Rows from block 6 of the encoder, named by matrix and row number. Each number is 128 + 24 x the weight over the matrix's rms, rounded and kept within 0 to 255. All counts start at 0. Numbers have three digits each.
# convs0: reduce pointwise conv (encoder.blocks.6.convs.0.weight, 144x576x1x1), inputs 448-511
convs0.92:125117134134201107135124151112091107127123155164148116174126122192099080146130126197131114095108154154129132100127131141148173155107131125122119167112112171116109159137129124075124146146105160
convs0.93:137116119124086133170116113150140129215101148140090125100162129128123096105184139100140131126090131131161132138160183153167140101085111117119108176117129128144124136085121137160143113151092106
convs0.94:132114162092087096152140140141102107140102090126121113124079114120141138159138146122105123144125134160168121177115106124156150175103134128157144126188096142168193149167151047124117126123131094
convs0.95:119115148113097130112118098126096142127137102151117119106126155153157083133135130133137143118058153152098150140123109112095116087153111123139135156173144145181124103143070151108105131095136137
convs0.96:141125141169176129112161146112161060147083124207130106155089131157116137167104129148135121111106131120152093146139107103147102090133099128065123158131123186150108128098107174188150129169140201
convs0.97:112171138109104119117129140094136132115125113117134128102117138133112132107150114115167145122179084145102145182153169155143121110158121120146108127155142145145108146118153163156112118134130087
convs0.98:121137132103130101093129168139130120209081104129137135135094183126141106110074109120138124088104088121125129169103133095108138153144132075105115124130153180129143120113119142094161110146172139
convs0.99:120103124125142121102146193175135130119148145131142097152090117127116122166109121097191211116086150158138186103140149081168115129126122086098120150131160129119110158112096083140155096110157149
convs0.100:160111119116121131138127118099096111160135134214100128147115060104136119123138111124133138151079150120128132119126132119116152104155152139112111128149120145093114133134138162135157128120119165
convs0.101:144123134168113155128180102088150112146122151102130100122147134108093132164128131090103093096134139086148109167144135128132128121160167136108165175151154171130131151097154120182144126154118131
convs0.102:123117125181148104136153107090114117101149135158180131122139156115120107084127192158128132116149179134105104166164128154131140138087101111156141121140141101132129145107122153128118104143113144
convs0.103:150101129097125095087127137129091141122091144113148145135116167135135113110132137121102136123131158139090148104126155157117103072125124130079104177172167115116126166186152121108123130156134127
convs0.104:129113110143141131124099202111116131146111159119134151164101109134119169143130137145144105133096140169132148126135121100150143156118166132079134124106101145124120122169126156131134136102125158
convs0.105:154125098095113109121081121110082103104152123157127144118127105094134099130166127100128089126158087125102153136141073110114184047128127161175136159144145142130162128117114111157195170157071093
convs0.106:144131135154141151146109101079149116183129103132157160097131134111141100137100127104107137137104115115150140126148145109133144117128127097142121084165142124096129153119128147122100114153122130
convs0.107:146139133181167131156111158106146164111120158164135092116127122112146118137161133136132130101125140175130174063165127136106111109090154133172109144127122131147108124157124137133137134147106145
convs0.108:135115102134095146123142140139100124155118107114177109145115168146140166158118138122115112128120143107184137133127079107156104122136128140116131113143093098148165133123162158098114098114104096
convs0.109:105133136140106126147121140111097164145116142118154134127097101149091131129130150119160172109140110135124131114123096101142104151099136115128123116158074122093138172147110114141127064151110171
convs0.110:130161126137095136085154118102208137164110118118086149089108159120122145118158115135157180114112129135102142093118098128133135129129151154116131125149113142077116158128135136148092146167093135
convs0.111:147132159154113127137089104150146161192115142139123111142128130101145147181147117095139089123101139139186124111128136114119133119132092131110101131165133137136155120141139139160116106110131109
convs0.112:138115149133133122111164094129103099123112134165131130126119123122129148110159104140106118081129100119127123141123126134087103125143139131113123111067145150134129105124117128111144125110155139
convs0.113:141136143137111138140102137071125130117110173150110116085111176142167140122155138175126106183112170150128119087154124085088143105135119116144152100139121113122168146154139125164111093148117141
convs0.114:137107117128136132138106132117160131128090130109143158126171117109116114157099124128119165163134167124152119186136132084116202151133158112111112138107150137118138137116115133172127137123128102
convs0.115:128092154122138154150126143140115110113151150131152116158082131143167118172126098118119124113098138102178146137159112115071089165103124137169140118086088119109056115113122090149122156129125092
convs0.116:153113139136135127150120104116105169180137145134129117140158140121138137081121101144121113135157141136128121140152171161113109130111119150144138121112143177151183127109128151114110114105144092
convs0.117:116167156179134125155133110096111139216126128089129120099185112144111070107135150103129126124127110130112111118115131131147099116153099129083151207156137134142141138100113121117135045107143149
convs0.118:120073108110120141119131132082127136110136149126159133142151123129083133158131127128127128160135097105161113136167100107133121119107145106125125142244158143127190144171113112133086113125128138
convs0.119:099169153146141094117119198121126136108125106074132133096124076123125140117134181189162172106118171153120133096133125133102110114096152153180129129108093101119118109120136122118115138169096194
convs0.120:139139142136104110117103111128114139132071125143130119144114114118099121145167137118126110156141156138125164069112122133135113126136164110117137132118122091125099141120113142125144068134122099
convs0.121:134123175137125117127118094164126177123132097097122136080111139132123138172146109161109092110167146132133151118131121142158127146147155145137133098101116114120089113142117053127132103111097098
convs0.122:138155099122103131142134111117196170160122123109142145102125125117165161090124093127142151110165108154134131106129200172135100122124132143150107154127199126137110139147121138096114124129075119
convs0.123:133114183149114119149124156132080093129138113099133134126165158134120104093112093127134144126117184125118132113153153109153147072134143116117141131123180094098112145091068109112088141118102115
convs0.124:118119137121120132158118138143185126155098121126116157126111102103118112147125112108102126103154164112131153145130121163127157207078131134076131187119173147105123134134071112170107134092130097
convs0.125:120110158165147120102071112115145125137166081186128082114127120118130121148143129120133154145115141168113145072135101117137125125155141100129120114167094119133099155170120110134134110093123092
convs0.126:117199123132145136108122099120106118107109108085085092123101114151116146139144114112160146143123103126122082114157120128085123141142088160141153117131117123141161148108100130116166159084129135
convs0.127:125145098128115140113149121126136153144180128127158147125140133128104125081090130191111145110112120105118134169125145170094117149166161121149123116193094101138117136085125134150121127121165107
convs0.128:160131110120147142136104142089134131167108154121181104135118150080130143111078144091144119127100129161120134094120139107150178108086133122124089122155168106127141110100115133146159106124139141
convs0.129:152149076124159139143187102100116104127116193141146113086117104141120143117151127145134119166132171150175082125103134100139158104086089163122129098152107118117157129121128125097063145150110142
convs0.130:104076156138117117131130155132168141120118116142150123096107090117125126106113139149126106128135134130106102128123126104111102148130141130160098157144120131119149158150102134085163124130126185
convs0.131:122138132121138124126137197091106106129125130136157110120105137088094120080089116150194137095174108089113127114164129121143102116100114139119125111155101135133135145128119113176101135171110132
convs0.132:134120163120162153115132126134124163141126173183130143156151176107121086172090096160140138114120106115102130135144165128115126107141144102164138137134117123108123145081139151141156141112107124
convs0.133:141147131092137129135106135113097109130110117164130165145164144146086118071124104116110119122117110097140118120159150148102116059108101125160118145149137109116112128149149143092134165141125104
convs0.134:151089097175137115107123117113140123154130139143105141124125193136151120142143119183155102099113113084159167084149130117129114105140126060093123101123138123148125120123103086122189119155117090
convs0.135:161140125099100129116106106138104122166129136128166145140110152133144147159122101117122127151103109128119112112125126142099153128131125130110107104101115151126135164102145147168163153135185103